Rows from block 6 of the audio encoder of a small contrastive audio-text model, named by matrix and row number. Rows with one number belong to one neuron. Each number is 128 + 32 x the weight over its row's rms, rounded and kept within 0 to 255. All counts start at 0. Numbers have three digits each.
After each neuron's rows are labels from the 100 clips, of 14848, where the neuron reaches its highest value: "strongest on" is what is common among them. Only what is clearly more common there than usual is listed. The data: notes from a synthesiser with random patches. In brackets: how many of the 100.
# fc1: MLP up (encoder.blocks.6.mlp.fc1.weight, 512x128), inputs 0-127
# fc2: MLP down (encoder.blocks.6.mlp.fc2.weight, 128x512, transposed), outputs 0-127

fc1.27:123118111092142150088138123236145106139052178082133107097193125150096096195155107100136171147113092077104158135176151151122139109094127155190125064112108138108127119135162139216128132146165112149115090122173155175133105104129087081169148076119118192134136083104148114167134157158146054096135162137061096139143096140116160090114145127116103149103102145164099109145119138140156162155154
fc2.27:176168112057104123124099133127122068151143112168121146117153154143158167145132192175123141178133132148129121124106128083111162115170067090140057134099148089070115111063165160159145133142140161123122126146104157118116111175156119140042107133148077139128165135147120126071064125159151092121098106146142112140080109087130118187150082099106133090182055085055117065167128141104126104142096
strongest on: bass register (91); square (36); oscillator: harmonic FM (33)

fc1.202:129103160121105146128163080182119191153075103137065174153139114170151174128206118116144134132070097105094147173105127114098123132130087106116101077139105142133116099137106111147136040057084167158090064156136161153135129113177132129092174144142104165085131117087170094149108102149138134157183136099186073108139187096120135138094164130113143168143176116144113176130111121103105158054141
fc2.202:120083113070149176142150163113126122125175097135084140095120112114073108133101081115170139116161075110107116081145130082071145117104173093085100150143103187135102145115144068127144185103154168049110104095047104104166139132154141106106116124144105043119199085120092202100147148097142136101122109110161144103168149110120139161200158132080110185134107158096135145115116127169131137159137
strongest on: bass register (56); hard sync (36)

fc1.177:133130168134188131137111129138113153122097124121141147096072074144092063184114098151159100186127163155142162150164109144155109107107113132137131081110152151149123176132164198139154146119070093139137114186091119126077102121140164137151107159136174071163156170211157119159174170204129179163080119104155192116147158142061097164082132114114110083136148088118144161156130128123073088137121
fc2.177:140163111160106131119123194128146143148165229096125069155123104179152209186154099116163151077168150162154123156164130134185179134135149171106117090190105115148115121139109147146144140122171117119093107097091164168137161108141146151114132145092166200145081120165142164129174086107114143144140105127185094062159154143085078081118142138128158107164089127098119113109141146158137168058101
strongest on: echo (88); harmonic FM (27)

fc1.438:122131170123039162116222084144166109101178108162125123102117162145125145172151143109152124136125146143111121121172181160106099130101130095121151156100107149101110138137176136128169111107142082144129139080139127148050089132145142072165159101153127194126176117190111135107154110161115092130125139123144105155162218128133140183161124163175073136100131102162137141157132219142135055084108
fc2.438:144095123122151139119122142104172136053152167150112105158104075143101128163115133156165118070071087127143131149128106154182180123106182145108161132094143110070157170056098144182073126109078161119130122076204099139120143110094127179162142135120125084118108117150108176130148184166181126203108108121101117095122111197126146134094108094139095129120146173077095085111178126102096182108100
strongest on: bass register (82); pluck (58); oscillator: inharmonic FM (32)

fc1.219:100120092147080157145061173114115145120151069174118101175115144183148120094127092132126115122184081191124147079123161143142166144182143133077090104130168131152145179172119145127108176096156168144098137136196137180166160079094110131153137119134160120117099133119130122113122125162072123124128137110101132214117092129095137109142137056126108031173109210140121128118188180134119151123143
fc2.219:119128141140167167164120123103148185173139102144074171122147133106135165088130126123080114142130115121109128186177162121105088095069151190125119172130168174145142111182156136130190049129155148175111104111148116129189123134189099128119146102143184154053144116146167119124137101073135084125083155161141107136140122131135110210105191064145161140167076087179109130110088082128122137107101
strongest on: echo (87)

fc1.496:122114139199112152192090117088131069128174119150140103119104181119093118135168106108112136131120089172108163176136174151118153143109156169147179183184114147087104201078135191175076113088095137115143117143109155103127116097154122142124111175063089169156120092110086171058092149129077106147130113127125114106133080115122182106138130132157141121140171091186129156141109131160108081130043
fc2.496:120138132161152155077153174111145151089114092128117104158157165117150125172112162094075104133102076126120115080145094135128113179134096192083094151081168056123153109131122165078095097117142079132122153115133108162140107168146135113093143125123125097121128173118176124255113155136111117136140114113087091103122244158171171121138098106091117152154155102124183141161131119107143158143093
strongest on: resonance (57); gate (57); glide (47); filter opening (42)

fc1.138:153164123128074133128070103109156091115181124082115097143120065133040146149114084142138120134176147144069178117021114125181119171157131136156087115130108125154115208138185186089139163111161114110145166160119129113154123154150190145164097118185086141103126172100137180125123150138150123106155162109168172108125113133117072179109117147135065140156122117132112161073144163133117158144115
fc2.138:170110131125174154162153198106174132150072121061097101147116133104095094084114175187135140153150158138144141155202209103212156117138137103117137094151111134139146138108050136090187174104160164191157093149161117164157117129156182139111125092120101113114149119105157118119106140132131098080132151184159102106132152119129114070158101154095126127145110130088165135200142142161153093168080
strongest on: echo (89); saw (25)

fc1.200:161102177068064115130089144168133125170164164106145146125111136132147135085199107145178141094090083137117119149045093119114198165090147151173146123164136129164193107164186149110163101138103113189163113101186144161121134155194109101122082134133191136075106120096145107196115184109121185137115141126121147104110131130118165143136113119129134141106126116146149160173124182143203158153120
fc2.200:072175071109102127114160095114111125066091181137139103115149112138091126087157166098164138159123092118126110148165128122095054126110096152105119173219094146141131133142123149134101126050067101157120140172163184109110112158138108140109104085058140055200124117072128122091153131121106145170152115114115130116160077109079091094136100162139124092103145125135113076149149103121144042117156
strongest on: pluck (75); high-pass (53)

fc1.49:110090101201120113185073109126097093138156111176144142131080080138172102147090187085175175114093102102094166171181114117139111075100127108132122159118119109097105147141111159088140072160164155166164068175139100091155130089141103142153140093166168109108059100180090184132124086166068093073122141127140088186124149140103118108104177109088111150111115173110149099142138127117136088098145
fc2.49:156136083228102106053072162115135175105119144108175100155183124115127131105085133107142077103123071119126138133103130142149127156095100066123136103119140066069116102151139162161110097123143088080124083086105134157169116091135160140117141109122145131113110092158131106100113184101120141057110137151154137130107096154082096110088098109106129144116108042045157114120108135180109148067186
strongest on: echo (51); triangle (34)

fc1.366:133090131186113189167097130132179094177158183102114066129117178173119142161159168149127142095094128083106120101127090151175105167061171102181122088143141113141159152093103017115189138183101097123139084075115148115132126135128106116158146099151189131131137130174124153097117135108114171153144114134146120147103164145125177157125163153162137145169140123186171122135104096152148132151213
fc2.366:135155136153113155104127134114146132030149130095099149144185102079186105085100190133095128096129138124159105125077126149164103155190154121074084181166145087109128092131164131136105141130101124083103071151089152188134102122099082165154127100122174114101116116136091153169115104116154108158085165080152106154180105126122171125141199146110151072138103080135112132150178129182183152130199
strongest on: bass register (70)

fc1.296:100120180086104130132144115138141079114145096100037089122106061099148107182115087142159146156094199091109152135101156114130139127113144118150108119083121111164148139176122057152169137062163107132092146124181179116165109145129175135138154111136138106131177101124138132130101112167164050109118149115135059120078165177110141163197136120117108174156144124167143179176101115094160160168073
fc2.296:119102111117106178072145153175163149115146158102098093139108142110115125123079102100210158107071143098184103155101063177133142122132156121126155179114118130127174066188113154121094148138129138103151083161137175164188161118113188140159195109134149129105135127110093083174146069163219162132139122071187168134096079105169156104153126137141167131122129130144107082102151143102128151143090
strongest on: bass register (75); echo (50)

fc1.54:116123108180114129170158115090131166176159138150029105089136120128140131165121140059096182093138094123099093124181138065150137113095125179137172124088124131149101174168083101164145179109092052120159163114188103135085167140147129107086089150145189173108112154105115133152128143163158173114191150119186086116110131089167143120155131094120123172165197129171102121097139115121117165124120
fc2.54:123128148170146158076151113093136129138130123124083129165112116145129153137146150082137107120119166066048137131103039149163103092128176132109082158130125131152087149120137095100103132070057092102133124125152079157139114128115053128108183108107186089109147104154081112193118112109147080136151193098128140093152035114106153121096162131137129156144173123151166104109140195075153167132175
strongest on: resonance (59); filter wobble (43); hard sync (30)

fc1.405:138136109104111111166102150124134097179129077125019145132152101082132110144133165097090113101103124115118097151112116095114083129118111108088163094130146116206104107145082112066098175089109130138072120137138132153153148160108142120172096156137133068106149133193119159044148141105134127132190159104060164213092113131080184120082161160102155088116160098071128108119116160140155126126108
fc2.405:151122022110120100135092204172116096165166163126134104095106069082133132129166125100156159114171174171144151182143117169162068190122141190149142138119162120102120154131092130103099115145150109170105111156121129143123106188156105125172193157095154109188139101144134124095116058128153155091115152134102068105147115117178163068135088058104115119128092150107161119090145126085120129117136
strongest on: resonance (54); filter wobble (52)

fc1.326:115129075148135113126143149162130154084100194086124117147160095084068094213121113072147103149155141130114098111125146164150146103134189165134095103064159149139112123133173146173120211200114124157076122124142135161145079106149144145161041176102131170195167097133128111178184117117110126141177155096089094135101133129145140118147074173138134121144149161172109136131142191146161108118136
fc2.326:170160134112051186087104164132118088133143150092162178032074162191197146089114111142117106131149111170121141085108118130155130147117106141116037106147089109063153127130142177130144129090170181109152159122113167095121118110122155117135109102167092094094131152125092101074100092140113124103146074103153128174152139126143145077099126130122090158177086056101092104152139137159094158124148
strongest on: resonance (55); pad (55)

fc1.468:125094174134163168154089096146116175129150172079183109123089089076110089136092100120172173132122168128115101141124088135098083165165203165143128061099150108143105141118172112139144079141072090128038142129075133092133154122144131132109140155161142077145186106124109122045129139105164091112120147150126061123090110159128122131139169194126102123141141124097125199116173108154072101134154
fc2.468:113115126131103119086128144118110109112107199094119107103155114132167107118060136161169017131105191130155137090118116121135162071103097101040091091146152122151137145140127148123143141132103116174147090113057062143098150121128141132088175132126193188083090166105162162128098120156102099104130089105087142095125079130093110139136101158146110151169115188102125064115127168104156161095178
strongest on: resonance (35); pitch class: B (35); detuned saws (28)

fc1.318:124162124109112125082181148124152106150155102174208158156137144190136107182088152121106125183079121159146141159193136171183135128137068126118128105147063176142192116136132133181136161104141137101154140181112123149092139123107111167124085072161148167115135195167155123192152113173187114180109126126127090147092173150140123086146172165126083101142138090138175146170109094113178145153145
fc2.318:121108155132193135126154137188168143085135149139179194135170113111142136160117177133127146111138116147123120102145140145157130095150103101130132137122118086161154132080094165105129135140146130066097149135120143110166178105153096236093204235131117101141097034120140139095106142112155095188105160144148094124163079101084136169120143167187143182157103166086126141110116132111126131163109
strongest on: pluck (55)

fc1.439:111112098108128127106174167104079117111192074150097116098133074100130144161113056110190140106153087119154096138136176129130125089124141156128122132105131115166147124162192111162124092112134095143109128181064153097128110171151123089137070121116104101135084102106092108146060171132136191102211190133139141158105072139102090166159141116163077156109094226150158140166137109142137096117124
fc2.439:122094063172145158108103110126128181101164183155106127090122187116141125220143128104194159109127177049131165169101120136107109101105132135104131104148133130074159122135149130114122163080146182096153132190134107138123163070134140161176088128115148139198110163135131132115120159137153173119074124159174102106127164144146128110153123194084137147111169050131130101128100166197119186148152
strongest on: bass register (69); detuned saws (48)

fc1.304:099157107151128141114149102131130075093152087159139133141153143141047099198155136106108161126132119146095153096067140146136118119124121152145136125141159136054063149119142152094126098055149154128111089113136095152081153138138150075138104173137121114129096120097115134116162157137069074220099159155187109175120158084134120118135140104100088139113158146137176138207056108109087074123052
fc2.304:115090109138128129141127106151157183115141108107115113164140146164133139135123156148082080081104076072156114148102174107122153083127119155140126122153085148113084083082080116191065118043110134177118085087093099096146171140103105159115149139146146095155142102092181153117119125100138163220180117099165162132155162143129074159185171141119128148113192084110094163128126171112163172167080
strongest on: bass register (89); tremolo (55); triangle (41)

fc1.127:162111170172165108119089180093095114110164117169169085149204136127087081204084129087148187165118107127100138100118142129180147108181137214193143190131105125151156143132158145112150107169130129176128088137163132164104104168155177106117119105144089147174119107130154127101155126185143106119139141203177147121118098112142144120069112127129132086134154101095078095146098159105176165166109
fc2.127:184127080130107109084149115121166102164110186192191161123049108092166189112154142180108120137076079132116172162157105146183148172086171172109146147164082111140143134189104133150135145083148171097135107144138144102173147143085153127111205206126128092186111108170118119182096146093136147083124172141130084147114139124149092164143110114162093134140163122115148176125149146144138154147116
strongest on: pluck (64)

fc1.91:142153121096092097062095182139143138125175140156139122116167138174065101075179132146153121111122146068067088096134125161175108085069123123085099126155148108095129079146128103124105146146109111155142085099102133134175130165137174133167134139158144122189126115142167125117130120107175098156142132141117124105099144102152251137123202147109064135184148104138115129149124158104133086169041
fc2.91:124123095109099175174123141102080107119175130135138154105163107097139168118087169120157169140108150103137141124130091130220088100148115105186104174122125189089128196177190163150094105151126179179091140171138063146198165160109107161098114105148171172160141088155135172120126097116160096185149122174154175136101161108122138147137127144160119094192145176154161136117130198137130155137115
strongest on: resonance (49)

fc1.373:149142103151145174142123115105135092108140136122105113116199099072150125161164120134128108153081171156121151131091102146149197115114140170133140146170134141123153145128140108157124121125074122149158088148055166170070136164113124149101123130139107157114090104050162092029137116163163130160095111096142078110201108125121095190128134125199168097103127111164135113145113179167188044160099
fc2.373:147086120137135172126141174159095146141131171112081207141078146154156121181183113098103135147108163115160105088160108148162059185167083176136127139095114154160177139111125148047131147132151130180127136182101143151115131131131166183146119126155129059137120199080118112220124167109125127100145187134151151125133106127152146113132174083084098114113141108111156186098168142153152131171172
strongest on: pluck (68); tremolo (52)

fc1.188:108107139199097111089152100157092097145063143169137158193169130126088095114160145118159126090163093093156087091149116132104134136073092166106111112106166144103077150176117135108124106175163116135089128145165138163115159103188175165124126087150124104185125149119084186133153155103121144143101133104112068172183100164081123180112179097107114101144200094119140071104093137074095114079103
fc2.188:167116096174097182195149195099122136154189150108165127107116091151141139156133120135179135149095079080106123207133108131150097137126122140133155148160129175108134135152199160134130075112114158096169187114071095113198143123085179171105142064135147183118116105132184155127167111124108092115128093138122147208088142159140128127148156089163115121128156104097180184120088118086176141126141
strongest on: echo (94)